A small class-conditioned image flow-matching model, trained from scratch.
Training: soap at rate 0.0023, batches of 256.
Rows from block 6, named by matrix and row number. Rows with one number belong to one neuron. Each number is 500 + 25 x the weight over the matrix's rms, rounded and kept within 0 to 999. All counts start at 0. Numbers have three digits each.
# fc1: MLP up (model.blocks.6.mlp.fc1.weight, 512x128), inputs 0-127
# fc2: MLP down (model.blocks.6.mlp.fc2.weight, 128x512, transposed), outputs 0-127
fc1.366:500475500500500500522500500500500500500500500500500523500500500526500481500500500500484519500465486460500500500535500483500500533500520500500500500500500533500500500457500500500524500481500500526500529500500500500500470479500459524500526465524500500500500500500500515500461500500500500500532500500500531500479472478473500500500500500500519478473473518500526527500527500500500500463500
fc2.366:553528439444428428500529500586500500500500500420500500545500500500500458478447540448530523500549571424546473500500550458500542455500538551526500500458500416500500500450500453500535446500556500428500541456571474500613540469422551522500500356500452459481500500462461432424397533500500500500542500500500468500442500500556467441500533440500581547524543523476472455500500560438500475565535
fc1.367:500500500480500500473500500500459500500539500500500500500500500500500500500500500464500500500521500500500500500500500500500500483455500500500500500500500500500500500477500500500500500500500500500500500454500500467500500500500500500520476500473500500500500500500500500500500470463500500500448471500500500500500500465472465486500500500500500500500500500500500500500500500500500500500475
fc2.367:500500500500500500481500500500523500500526500500500500500477500500500500500471500500470500500483500500500500500515500500500500500500500500500500500500500472500500500500500500500500500500500477500500500500500500500500500500500500500500500476500500500500500500500500500500500500500500500467500500500500500500529500500500500500500476500500500500529500500500500500500500500500475500500484
fc1.369:526527500524463500476500500500500500500467500500500526520500500479500500500500500500528472500500500500500500536516468500500500500500500500500529469480500500500500500500479444532500457500519500500500477541500500500500500533465500500500500500526500500500500539500471500500455500500500462500500500500500500500500500472460543500500500500500500526500500500453500500500539475500500529452534
fc2.369:467455463553500500500500500452460500500500480500500500473543500514500429500500500500581500461451500500500460500500482500500569537500500450526527500523500500500457500500537410583500500531447500446565500435500500500500500500476464500500530500478500500465534474500500583500446534500500529500500528555543500500500500500500568500500465500460456535500500549555435564556500500465572548583500
fc1.370:500516500500473525535500522500500500500500473480472500500500528500500500465500500500500536500500500500500500471500530500500473548500500500500543500500500500500459500500479543500500500500500541500500465500500500535525536500500500500500483500500519500520471500500476500500500522500500500500500500500474500524455500522500500484500500500469500539538485473500500500500500500500500500500500
fc2.370:500500500556459593568500584558500500500500433500500500500500580500481500555500500454529547449500464534454451558500500500500500454500500460521538460500500455540500455500542568500500500500539566528500500543500526464451443467545572482500558500463530500448576438555500463500500576500500556455500500534541500500472562500475462471500500500535531500518500444500454500467500466500500500500500
fc1.371:500500500479500500485500500500467500468500500500500500500500500500500500500500500487500500500500500500500485500500500500500500500470500500500500500500500500500500500454500500500500500500500500500500500500500500481500500500500500500500456500484500500500500500500500500500500500476500500471500500500500500500500500490500457500500500500500500500500500500474500500500500500500500500500474
fc2.371:500500500500500500500500500472500500520500500500500500500500500500500500500500473500500500539500528500500500532500500500500500500500500500472500500500500500500500500500500500500500500500500500500500500500500500500500500500500500500500500500500500500500500500500500500500500500470500500500500500500500486500500500500500483500500500482500500511500500525527500500500500500500500500500500
fc1.372:500500500500500500500500521500500500500500500500500500500500500500500500500500500500500500500485500500500500500500500500500500500500500500500500500500500500500500500500500500500500500500500500500500500500500500500500500500500500500500500500500500500500521500500500500500500500500500500500500500500500500500478500500500500520500500500500500500500500500500500500500500500500500500500500
fc2.372:500500500500500500500500508473500500500500500500500500500500500500500500500500500500500500500500500500500500500500500500500500500500500500471500500500500500500500500500500562500500500527500500500500500471500500500542500500500538500500500500500500500500426500500500500500500500500479500500459500462500500500500500500500500500500500500500500500500500500500500500500500500551500500500500
fc1.373:382561500466524500500500422420500443451500436477500500500500537461535500538500500553533500463466451587556500500500500471500500601454500561500500560500500500519500500500519500548527521616459561555500440500539466456500500463586477500516500544500500590500523500445500500500500458533542500500474500500521500500421500546474500542550484452398444519439555500453500500535426500446461522500441
fc2.373:544500500500500500500500546534500592500564469500538454535467475525500500467500500500500534549555500551500461444500500520500500476500549470500526500500521500547439500473447474474549533438524542500500500525500500551447500500549465500500500526500433543500500500500500500500500500461500500500447525454500500500500500477587500500479500423465500462476478500500500527500572538432443500515469
fc1.374:500469500500500500500500500464438500500500500500500500500500500500500500500484500500500500500500500500500500500500500500500500500500500474500465500500500500500500500500500500500500500500500500500500500500500500500500426500500500525500500500463480526500500500500500500500500500485473500500500500500500500500500500500518500500500500500500500500500500500500500500500500500500470500518500
fc2.374:526500500500500500500519500500500500500500500469479533500500500528464500500521500500500500500500500500500500513507500481500440500500500500500500484517486456500467500476500500500500500500500500500500500519500458469500543500500559544500543513500458500500460500500500500500531500464500500500500500541500500500500500500449500500500556532500529500500500500500500467500500500500500500480500
fc1.375:500560451439500478598500567500608634500596446500596440572500537536565580532500458476500570571441500536530596500599608500554500435410500541500500568500573535528458600500568470500551500555548598470500466500412469576547500469569555500500500460565500552580518500366408500441451540500430443500500569533500500559537466421588500500500518576561500442472631602557546432500431616500500612620500
fc2.375:500500464432500500539500500500419467516534500524557553475526500500500428478500500500500500459542519500552545532427543500442500500500548479500500463500500478547541571480500454482500548500545543469458500500464531500500500500572450500500476432500466535500500500455567528466462500471516557500500500500544500500533464518450500500500462500524553555469433539478500531500530443500483408415500
fc1.376:500457500500500500500500500445500474445500500500500500500500500500500500500500500500439500500455500500500500500530500500500500500500500500500500500500500533500500500500500500500500500500500450500446500500551500463500500500427500500500500540500500500500500451500481500452500500500500500500500500500500500467500500451530500500467500500500500500545500500500500500500500500500500500603500
fc2.376:500500479500500500500500500532520500547500500500500532500521500500500525500523493500500469500500500500500500500500500500500500500500500519500500500500500474500500500500500500500479526500500500500500500500500500500500500500500516500500500484500500500500535531500500500500500500500500500500500500500475500532500514500500500500500500484500470500500518500500523500500520500500500500461500
fc1.377:538524500583500333500604646564500500500573522500452474449582476429448500529563531555558455572574500447587577454500500614589500500432500524547433626577526462469581565355450564500500500552420593535473469707500616600581476539620554450500528443500623571500567461500500500390459429500519500500571500553596500500500448500500500543500523386589438593539452431458500538500603558385500565529578
fc2.377:500500556560525430500539500500500500523551500500433561547477474548500530500473500453530468466462500477469500534500500544453500500464500500500482439532481500500477590427530555521460500500446500500453461429463452500500533500567500500500541467556541517535500500500480523423500463471500529500500500500500500536500470500500500500500459500566500428500538500521518500463447500431500500500538
fc1.378:500500460459566520479500564458475500455500500523500540500500425435436500500500555500500500544524500469500500500500500500527569500466500500534500464479500500500500500500500500549540459500481500500579474481471500519462500500500431500557463500529472470450500500500455449500500500500465500500500500500453500500500500500500500529475500500527500477500500500500554500500500500515427462464500
fc2.378:554500500476389525500500574570583500535500500556500500408500500606596500500500500535500525453500500500402532576500462511500416535543500450550500500464500500500458537500500534581578535438464394500517481500500447500578526550460612500557500418462455469543500500500500606500500500500568500485500500554555553448451500500500528517577508500500500443457451500500473458463500500565402557527500
fc1.379:558500452472500465500517469442500500500500500464500500500500529500536500500500500532545528500500500454525500500500500500500500500500500500500500500500440500540500500500500464500544448466523500477463500428500474500474500500552500500500525500500500532475516458500500500535500500500500556500526519464500552500500500500500500458500500500530500553500530500557468500500500457500551500500500
fc2.379:500545551532500500500500538500500467453500500500534500500500500466520500500500500456500471500500500500500500500500500531500500516535500500500543500500474455500500500500500500538500445500475510500500500500528500455500500500466500479500460500500500500426500500469500500500500500500466546500500500500543560469500455475468500533500481500500500526471459500527500415500500500500500500548458
fc1.380:444538540500454526540547435500500555500500546500500450529500567500568543458500500500500500500453500500568500500500500554500435500580500574500500557500500534500500500525500500500500554471516456500475500500500500500465500500500500500410529500471500500563500500539551591500500500500526500500500500500500500553500500500500500479500542454500500545500459500500500552531558483500556500500500
fc2.380:500500475500500500500500500500500500522500500500500500500500488500500500500516500500500500482500500500500500525500500500500500500500500500500500500500500500500500500500500500500500500500500500500500500500500500500518500500500500500500500500500500500500500500500500500500500500500500500500500500500500500500500500500500500519521500500500500500500500500500470500500500500500500500522500
fc1.381:500500500500500500500500500500500500500500500500500500500500474500500500500500500500500500500500500500485500500479487500486500500500500500500500500519500500500500500500500500520500500500500500500500500521500500500500500500500484500500500500500500500500500475500500500500500500500500500500500500500500482500500500500500478472500500500500500500500500500500500500482500483500500500500500
fc2.381:500520491500500500500500500521476500500500500487500500500500482500454500514500500500487500500518500513500500500500485500500500500500500500500500500500500500518500500500500468543500500500478509535500500473500500500500500500500518500513500500500500500500487500514500500500500460500488500500500500500500500500500521482500465490463518513500552500500500518500519500500500500519500518500500
fc1.382:500500500521500500500500500456500500500500500500500500500469530500500549469500500518500500500474500500500476459500500500500500500500474511500500500500500521430539548500500500500500534500500468500544500500500500523500500500500542500500500500500500500555500500500500500500500500500468545500500500452470500500465500532500500500500500500537500500555500500567500500500500500446500456500500
fc2.382:500500500500543500500500500500500500528500500500500500500515500500500500500500532500500500500500500500470472473500500500500456500500500500500470500500500459556500500500500500500500500500500470500519500500533500500500500500500500500500500500500500500448500500500500500500500500500500462500500500500500500484500500500500474500500500500500500500500485500500500500500500500500500500500500
fc1.383:500500451472500500500481500500460500456519500460447470500530500523500500554500535536500444455464500500559500444500558500469500563500500524519500523500519473537500540500456430523500561544500527500500500500500468438500455537518500500500469500500500500500527500500529500564500475532520500500500500500500463500500500500500521500500500500525471454522536500500454500500541542425447500476500
fc2.383:500500478500500500500461500500500543481541500500473500500470500500500500500481470500500500500525500500476500500500500500500500500500500500500500500500500517475456532500500500468530500500500500500500500500500500500483500500500500500500500500500500500500518486500500520500530500478500500500526500500524526500500500527500500500500500500500544500517481500500500500500482500473500534500500
fc1.384:500425500500500481500500500500500500449500500500500500522500522452500500500500500500500500500460478541500408453525475500500518500500500524500542500473500532521500500500500531460441500500500500500500500500529500500533500500533442500500500538500500481500500556500476500500500560545500500474469500500500500500536500500475500465500517525500500500500500540555473500531500500500530530500500
fc2.384:546606500457544471500500500500452536546500500526454500500500500571535500500500500568528461443580596500500376500500469500500430500500553424443500500400500426464500500500500549500459500500465443542471500500500500525472566500537560424425500576500500473531437471500500597482456576552456500476500500500500500452500500522554434500531540551500500434554500500500572500462525472512500427473500
fc1.385:500500500500500528500500545500545500500500500500500500546500500500500500500522531500500500500500500500500500500500500500500500500500500500500500500465500500500500500500500500500467500500500500500500459500464500500500500500500500500466500500500500500500518500500500500500500500500532500500500500565500500500500500459500500537500500500500500500500500456500500500500500500520500500531500
fc2.385:500500500500500500500500500522500500500472500500500500500500500500500500500500500500500500500500467500500500500500500500500500500500500500500500500500500528500500500500500500500456500500500500500500500500500500500500500500500500500468500500500500500500500500500500500500500500500500500500500500500500500500500500500500500500500500500500500500500484474500500500500500500500500500500500
fc1.386:472469500500500484500500500500526500500500500500500500500500469500500500500500500500500482500500500500500500500500500500500500482500469500478500500500500500480500500500471500500500472500472500500469500500480500500500500500500500500500471500500467520468500500500471500500500500500500500500500500500500500500467500472500486500500500500477500500517500540486500500500500452500463500500481
fc2.386:500545500500500450482500500500500442448500500500500500500463447463500500500500431500500485472500468541500500500500500500487459500466500500500519500500442446570500456500500500500500535500500500564485500500500500500500500500500500533471475500500458500558500500528500500500500452568468477463500559500500459500500500500500500500500551500500551500500540611535500445500500500541479500500500
fc1.387:500500500539500500500487500500532500500500462533555500500500500500500522500500461574500500500445500455500500500500536500500500531546500500500539472500500444500500500564500500500459500500500500500500450500546500549500500500500500500462582521581500500500500500500455452500500524534500540500541535500500500500467541543536500500500500454537500406500500500500500500500453500500465500500574
fc2.387:500474439500500429500500455500577500573500464500588500549500500500500461500465574441413500537500525440500500542500500500500500466500500500459531550477500467500500500500500500500440545461449436562500445500547500467471500500544500550500559523451500465500500500527545500468557500395500448437500465500547455541500500482500452450535500442537454598500500500543500500521573474500442536526525
fc1.388:551542500500464500525540500433580619585500612500545500500527500486500461518572500556500543477404476519500539477553462500531526452539500485530419551457500546500500500535500541465541500523477525588563535571444475582575500500500429565500461533533500500500532525639500500500500500500526500529481527500468461553500575407453543550527500478500453450542440438453566419434469460523548443583448
fc2.388:484500500500500543568500500590460471474422548500500467529433459475500531500393500462500548500602442535554500500500447500500500500533500500500430500444474500500500500500500552500500564500500500436500545453500500458445500451500500500517500536474533477500464500544500500459500547452500599500500531419500588479500500522500500500521500470500412533500500460500472529428546553522570575451457
fc1.389:405465500500500500453452541500500550570500564469540500431500500500517500500472433523500520439439500444537554539450535500500569520455525481500541539533500546500574516547451546544464470500546500500500452440479525569545546515500469529500500500442500543539500444451542477500569544500500500475513521511553545544537515583533500500500524522463500547434527500500530529539529563535500453559536
fc2.389:582500468500500615431439500500500500454466500476541500500500422500500500500465567500500556563536500395500500481548500500500449467424528538500500462546500447575457545500528500533416553469500500533458500500465500443500461500465531500500500471500549500500500500467452568500466500500471500500500500462458450456500535500500500500534500500500439452440500500447500461500500459500500607500459
fc1.390:500500500482500500500500483462500500500500535481500544525500500452527500500500472500472500500500500500469500500500500500500466483458500500482500473500500500456480500500500426519500500473500500470471500475493500500471440500500500500512500481500500500500500469500500530500500543500467500500500500533500500500467477500500500500500500500480460461556500460500532525500500500483500525500431
fc2.390:517500500470522542471533500500486500550500449500532536500474500449526500500500527500500479500525481486500500528500486500500428518500500500486500520500500500500500500500500488500565500500500500500486500474500500500564455500549560500500500474466538500500500500500500444500485457500500500500500527536500500500500500500500583531448545540500500500500500500522524500543500474500537459500536
fc1.391:577500527454500500500500500500527500526500500500530500500539523500453500500500500500500457500500500500568500500500524500482500500530500500500500500500563500445500500500500500467500500500500500522500457500500500500500466554471500500500500519535533500500500500500533559500500500500500500500500500500500500515536500500484482500500500500534500500500541500546500500500500500531500556471500
fc2.391:561500500500500500500444545500531500529500500500500556538500500500430525500479522500500500542500543500575500500500476500500500500473431500444516500500563500500500530500463528522500500539500500500500557500500500542500500485500500465500500500524500500500500500500500517500500449471500500500500474500556500549500500512500500532500500469500465500531500500500500449477500500500500550470500
fc1.392:500500500500480477500500500531500500500500463475500500500500528544500500500500500500500500500454523500500500500500428500500500500500500525500544500500556500500500500460500500500500500500555541500500465500500500500500543473500500529500546524460479500500500437500541500472470500500500500552500500456500461500500500478500500500532519500500500500500476500500500476500500500500562500500500
fc2.392:474500520500446500473500500500500500500500466500520544500500500476500500478500500500500521500500466500500500500516480500500521500500500485525543500480500500500500528461500500500500500500500500500500500500481500500480500500500500537500500500531469513500500500510500500500500500500500500525500500500481500527500500510500500469500529488500500500500528500500500529500500514500500500500500
fc1.393:445500500500500500500473500500500500500500462500500500500500464500500500500500500500500534500514500500500500500448500500500500452500500500500500537500500500500500500474500500500500500519500500500537470500500500500549473500500500531500500500500500447500500500500500500500459500500500500500500500500500500500480500500500455500500480500500500500500458473500500500500500470500500500539500
fc2.393:500514500500500500523500500500511500500500500500500519511500500500500500500500500500500500500492500511500518500515500514514471512500500500500500500500500514517511484500500486500500500489514500522500500500500500500500500500500524512500500500500500485477517500500500500500478488500500500513500484511500500500488500472512500500500471500500486514490518500500500500485523500500500500500500
fc1.394:500484520500479500500500500536464500500500500500542500500554500500482517456500500500500500500500500500528500500500500500500552500500500500500500500500500500500500500500500450500500500538500500500553500500500500500471538500476500500500500546500547500500500500500500530500500500500500467500500500500500536472500500500536500581467500500463500500500500463500577523500500500463500500500477
fc2.394:500500500500548500500500500500500500500539500500500469500500500527500500500500500500462500500500500500500521500500500500477500500500500500500500500500500500532500500500500500500500473525500500525500500500500500500540500500500500500500500500500500500500500500500500500500500500500500500500500500500500500500500500500500500500500500500500452500500500500500500500500500500500500500488500
fc1.395:500500500500500500470500500500500474553500500472500500500500526500500500500500500500476500500500500500533500500500500500500500500462500500500500500472500500500500500500500500500500500458500500500459500500500500465500500500500500500446472500566500500500464500500500478500500500500500500500500500533461500500500500541500459500500500500525500480500500500500500500500500500500500500500500
fc2.395:500547500500500500415558500500500500452523500471500500500500528525532500547500500533409500500500510512500500500500540500500500500480500500454500500444500500500500436546500500550571500500500559552445519500500500570500531500500538471450471500434537500500568500500458539500500500500500535548500500471556500500500500500500443500500545449500453500500539500500500500538500500470500500500500
fc1.396:500469500500500500500464500556500546500444500500463500538564500456500500500500500533500500500500500500536466500500500500539500500500530500500500500477538500471500500500500475500532500545500500500500500500446538500418551538500542500500466500463534500500500500500500500429556474500463500500541500500500481500549472500500446500435500500476500500500500500500500500500500500500500500500500
fc2.396:500500500522500529484500477500500478528500500500500500500500500542500500500500488483500500500500500500500472500500500478500500500500524500500500500500479463500500500500500500500500500500500500500500500472500500500524500500500500500500500500500500500500500500500500500500520475500500500500517500519500500521500500500500500500530475500500500500500482500500500500500500500500500500500500
fc1.397:526500560466500457460500500460500464455500500500500500469500500500500500500500560500469500500500500500452500500500500500575500500500500500500500500500471574500417500524500500500536500536500533461467500500467500500500500500500500537401500445449500500500500472500500500500500500541500500500452500500500500500437527541462532500500500500527500500500500500500500523500500529500409500456500
fc2.397:500500500562613511586527485461500500500599535500562571469500464500639468500604424500542432500500500500500500500514541548500448481500424500500500500500450500566471431470500500550500500500594368549544577534444561500500500500500500500500436599500437500581572479500500500500500441563500477500581559469500452448500440419422500451500474435500500500524500546565459420428500500500500447457500
fc1.398:500500500543500468500542500436544536500500587548500500500500500500500457500551451500500535473500475500476500500539500500533522500479538500443500500500500474500500452500463500473500500500409500500500446465443466500471450474446500549500468466500471473472500517554522500500500469500548500500500500500500500500500500453434500554524500515500500467500466572500500500500525460500500422500500
fc2.398:500458500500613574500500500570500500500471473526500500447444479500500466500439500500451500500543417528536500500581500500466543465473500500559500500500500500461500454524500535500500543562500532500500535500500574500461500500500500443500500500500500500527435500548540500500481528500544528500551500500500526477500500500500500500544500475500500500466500403568537500500500529536500469472448
fc1.399:500469500500463500500500500500500500450556500500500500474500500500477500500500441500500500500500500450471500500500473500500500441500500500500500463500500500500500500500500500500553500500500470500456500500500500500500500500500500500555500500500500500442539500500472500551500500500500500500474500500500500500416500500500534500500500500500500512500500500500500500500500500500483500500500
fc2.399:500500500500500500476500476500500500500500500472500451476500500500539500479500500522469500500500445500500547500500500500500538500500500479500541500500472500500500500500483500469458500500500543535500500500477475500500500500500540500482500500500500500500500500500500500500500500468500500500500500500500500500500500500500500500525500500500500500500476500500500500515500500500500480500468
fc1.400:500478500530500500500526500500558500500500500500500500500447500500455500500514500500521542500500479544438500500559555500500524525519500520483527500500534444500500500469500500521500530521500500484500483500477500500455535478460500500500500517500500519529500527500500516500534500500500500500458520500500500500500500459500563500529500500527475531518515500576500529500546457500525465500558
fc2.400:500666588635500583567473500361390500500484401450629500596738614597644702442500438465500500419500683500564601379360586436463500521568436500344646429459500716594562500469590500606453439325373500551385589500449457546633435500450543460549533601554566430386500370581406396500590471627591576460247712403500500552442545601315585377407650467549306564581450500351500379463605396395630618500648
fc1.401:500500500500500500500500500500500500476475500500500500500500500500500472500500479500500500500482500500459475500500500500500500470500500500500500500500500500500500500500500500500468500500500500500500500500500500479500500500500500500483500500500500500500500500500500500500500500500500500500500540500500500500500500500500483500500500500500500500500500500500500500500500500500500500500500
fc2.401:500565500473548500500517500514500500500500500500500500500500500563500500500500537541500463478522570500500449500500500500500500500500529500500500500471500473483500500500474500482435500500500500500500500529500470500463544531500515500448500528500500500500500500500500552500485545531500500500500541500500500500500500500536446500500500517500500500500500449500500500500500500500500453510500
fc1.402:500500500516500500500500500500500500500500481500500500500500500500500500500500500484500500500500500500500500500500518520500500500500500500500463524500489500500547470500500500500500460500500500500500500500500500464500511500500500500500500500500500478500528500500470500484500500500500500500500500529500500500500469500500468523500500500479500500500477500500500500500500500500500500500513
fc2.402:500500500500500500500500542443500500500543529532500500500500500500500474500500500471500500500500500536500500500500500500500443500500500500500535500500500500500500517500500500500500500500544500500500531473500500500500477500500500500500500559500500500500500500500500453500500500500500500536500500500500463500500540500500527526519500500500500472500500500500500500500500500500500500474500
fc1.403:551500535500500500500543500500500500500500463500500450500549500464551500541500500500500500500570500500500500500431500500500500500500500500448500500526500463539500500500500500526500500500500500500454436567489500500441500500500500441500500469500461500468500500561500500577500538528500485475443500584500500543500500500500524486500500500451464556462500500500500521500474500582543564554500
fc2.403:500500473500500500500500500500481500500500500500500466529522500500500500500530500500500500500500500500500500500463520500500500500500500500470500500500500500500500500500500500500500500500500500500500500500500500500500500500500544500500500500500475500500465500468500500500500500500500500500500500500500500500500500500500500500500500481500500500500500500500500500500500500500514500500500
fc1.404:500500500500500500500500500500500500500500500500500500500500500500500500500500500500556500500500477471524500500500500500500461500500500500500500500500500500500500500500500500500500500500500500500527500500500500500500500500500500500500500500500500500500500500500500476500500500500500500500500500474500500500500500500500531500500500500500500500527500500474500500500500500500500500500500
fc2.404:500500500500500500500500500500500500500500500500500500500500500500500500500500500500500500500500519500500500500500500500500500500500500500500500500500500500500500500500500500500500500500500500500500500500500500500500500500500500500471500500500500500500500500500500532500500500500529500500500500500500512500483500500500500500500500500500530500500500500500500500500500500500500500500500
fc1.405:470518500500500500500500500500500500500543500500500500500500500500500500500500500500500500500500500500500500500500500500500500500500516500500500500500500500500500530500500552500500500500548500500500500500500500500500500500500500500441500500500500500469500500500500500500500500500500500500500500500500500515500500500500421523500500500500500500500500500500500500500500500500500500500500
fc2.405:500500500500500500500518500500500500500500500500500500500500500500500500500500500500500500500500500500500500500500500500500500500500500500500500500500500500500500500500500500500500500500500500500500500500500500500500500500500500500500500500500500500500500500500500500500500500500500500500500500500500500500500500500500456500500500500500516500500500500500489500500500500500500500500500
fc1.406:466457500500523500500500500500500465500500500500500464467530500500500500530500476500480533500500500500500466460451529500440478500500500465500465547535500500500500500482524527468500548500447500500500531471500542500465500443542500500500537525461500483470500463517522500500547480500500532500500478500500461500500500524539500500500500500500500457500500500500500500500454524500477455539444
fc2.406:500500484500450500500500500500465500500500500500500500500500500500500475500500533500500517470500500500500470500500500500500546500500500500524500483500500500500474500500500473524500500532460500463527500500500486500525500475500500483500537500500500500500500500500500528500500500500500500500500500500532500500500500500500500500500500500500500500500500525500500500526500500500535536500500
fc1.407:500500500500500500500451500500500500500500500500500500500500500500500500500500500500521518500500500500500500500500500500500500500500500500500500500500500500500500530500500500500500500500500500500500500500500500464500500500464500518500500487500500500464500500500500500475530500500500500500500500500500464500528500500500500529500500500500500500500500500500469500500500500500468500500500
fc2.407:540500500500500500500500500500464500500500500480500500500500468500449500500500500500531500500500500500500500500500475500500534500500500500500500500500500500500472542500477500500481500529500500500500494500522500500500540500500500500500500500500500500544437523500530500500500500500466500500500500549500500500500500500477467544500500500500500500500514500500531500475500510500500500500483
fc1.408:500476500480500500470500500500481477467500500500500500500455520500556500478500449500500500465500500500500500500500500500500500527481533500500477500500459468500500500500500438500500500521474500500500456500500500500500536500500500500500500461500528500540500500500481500500500500500500500500455461500478463500500500471500500528500500500500500500500500463527485479500500500500452476500500
fc2.408:500500500500425500421500538500534500500469500500459500500550554500328544551427574500574561500500526500435500481500500500500430448463619500437471500500500556500472500500537500500542500500500500428500500430546440500500500479500526479500608446500500456432434500500500472545445500500529464553378457500570550533539528500500470545500570606550455500500500459430529500500500500500500529500500
fc1.409:500500476466500500500500500548500500531500500500500500500500500472500500500500500500500500500500486519500500500500500500500500471500500500500500500500500500468500500457500500500500466500500500500500500469500500469500500500500526500500500500500500500500500500531500477500500500500526500500500500500500480500500500500528500500479500500466500453500500500500500500500500500500500500475500
fc2.409:500500500500500500527500500477539500500500500500468500500524506513500460500485500500500500500500500500500531500500500500500500500500500500500500500500500500523500454500500500573500500500500500500472500526500444500500532500500467500500460500500500500514463500527500551500500500465500500500500500500500500500500500556500500500530543479500500500500500500500500513500500500500500483500470
fc1.410:531473500500500500481543500500474500500500500500472517500500516500500523533556537480528500517471500578529389500500500516538500500438528532531612571500500534525500538500540500466428562500550500542500531500500562573519500564568420471468547572587532476500527594545471469535550580559537438500520522513561500500500475500500434534500500539500500526500545595517500500500452465521522561500559
fc2.410:457500500457500500443534500500500500458500500500453500540500500445500423500442429532500500500500477529500500500500500500463500500466500500500578431500537514500500540500500456500500427500570500434469563500454441428500500539536500453500541550453500476500500500500567500500553500534476577500520470455445500536449456500500500548466500500500465500479462552500500500465563571552500500530547
fc1.411:500500521500500550500481460500468520500500500500500500500534472500500500500500500500477500435500500460500545500500547500500538401500531536500550587500437468500426500473571500500547542453464500541500469534573454538500500428500500500500471550420500500500500526500500500500500500520446500596500500500500500500500590529500500446500527500500500534500552541500500500460542500500536500500500
fc2.411:500500500472500500454500500500500500527500500500500500500455459500478470448500482547500500500500500454500535500473500500520500500517500453474543500500582500500500472469500500549500500546476500500533475500557500468500500462500500500500461479500500518543500500513545500464500538500500527500459537500500530500522538500455500500500500500500540500500500474500500520467448500500500500500500
fc1.412:500473500540500537500473500461500500538500500500529500500500500536500500500500500468500528500500500500500500500500467500565500500500500535500500500500529500500500470500500500500500500500480500500500530500500500500479448500500500500526500500500500500455500500554500500460500500500500479500531558542500500520550471500478500529483500500500500449500500542464500500500500500500524500500500
fc2.412:500430500500500500500547500500500500500500442500500500500500551531500500500461536500500500500500537500459500500500527500500466500500500533500500500500500500500500500500534500500500500500500500456500500500500500500477500500500560479500500449500500500500500500500500472500523500500530500535476464523570514500500534516466500500500500500500457500500500453484500500500500500500500500462465
fc1.413:470500500500500500459500446500500500570522500500500485500500521500537500500500500500460463500525500533476500530500541500466563500470500527529500446500470500500500500460452500470554500440500500533500457500530500458500500525500500500500500500500500529476500500500458500469500500500395587500500519542532500500471500500500500500500500500500475500471465571500422500500500500533500500500500
fc2.413:545500500500500500453500500500500463500500500500555500500471500500500537500480500466500500500461547500500500472500540534548500534500554475500500550500568500500536500438517464452500413500500500500521500480500500523500500548473500467478449500500500500500500500500532560461500500500544458459500500500457500500500500500500463500500500500500536500480531535500500500500473500500500528500500
fc1.414:500500525500500468500500500460500500551500500500500548539462500471500431500500500500479500500500500500535529479500500522563460500462472540500544500522500500527532500500527500500526531500500500477500485533500500500500590500462500500500543500432472500500482500525527500500500548500500529500500500500500500530500500447500500500500500500500500500536500500553500580457531500500429531500500
fc2.414:558441500500462358500500500500423562418500500500469473451500561559500551500421500559417545527500440464500602500390500593451596465397422411500583405439500445518500448581500437480548473500500500605568536500443500535466559500440623500397469637500500500592500500438500500500500565368611538500500456500562436500542419500500379500500500558500459500500367407475500551560474500500500466448536
fc1.415:500500500500476500500500531514500500500489530500500500500500500455500500500500500500500518481500500500500500500500500535500500523523500500500500500500500526500500500500500500500500500500500500520500500471500500478500500500529500500500500500500500500479500500500500500500500500500524500500475520500525500500469500464500500500500500500522500500477500500500469500521500500500500500500529
fc2.415:500500500500584467500500548473547500500453525500472477462470500521463563500500531500446518526500500500584549500500500523500500500500411500500529500500521500562500500500500500500437452500500500433521500580547500522515500500520500517569500500500548500541500544500517500500500500460460500554445561561443500500431453600500500500500500500500541500467486476500540500500500500500449500488518
fc1.416:500531456525500470434454420529500500500500500526558500519500500500530500500500500500458500584500500524500500500519500500475523500500522472500500572500500429500550500553500582500541546500462500519443516500527500557500500500500500532500478500437543560500500425500500469500457479500500447399500500516456500500500463422500500463531500500537500462500465500548450500566424402500500528500536
fc2.416:500500459549549500500500548462500474526423500500525483476500526462500470500525500500500500500500500559500469531526500500537500500500500531500500445500546500545500500545500545526548463500500500500463523470500477473423525500500500500500500559563453537500500542500500500549427500500500500468550500533564500500462482500527500500500500500545476525500500482458500500544557552452500467500500
fc1.417:500500500472500500500500474500448472553532500500480529500459470500500500476528500500500467523465500500500500472531500500500533500526500500500541524541477535500500500500500466500525465500500500522478481500500526500500500474500533500500454527523465500500500455557500467500517500500518500500500500500500500500500500500500500526472500500500500468500472468500500500531531500500500528500500
fc2.417:500500464500466500500500500472500546500516500532500500476500500500500466500500500500454500531500500500561539544475452500474500500500500500550525500500535500558500470464500500515452500500500540500462480549535500500500534500500500500500480481500466460500454514528500585520500521449500500500500500534500545538500500524500468500537472471468500500500500500500500541500500500500534500540479
fc1.418:500545500500500421500500500500500500500448500470500500500462500451500500500500500454471500500500478500500545439500569500513446500500500540500500500500500500500500437500549500500500500464500500500500500500500461500500426500500500500409500522500500500553500500500475500500460500434500500485500500500500500557500500500500428455500500422500457500500446500500500500500500500500452500500500
fc2.418:500500473500530465500500500483500500500500500488500500500526500513568500500500500500458500514500500500500500500500500500500500500474500500500500500500500500500500500500477483526500500500500500500524500500500500500500522500500522500500500500500479500455500500500500500500500500457523500500500500528500486500529500500500500500500500461500468521500500500500500500500500500500500481500500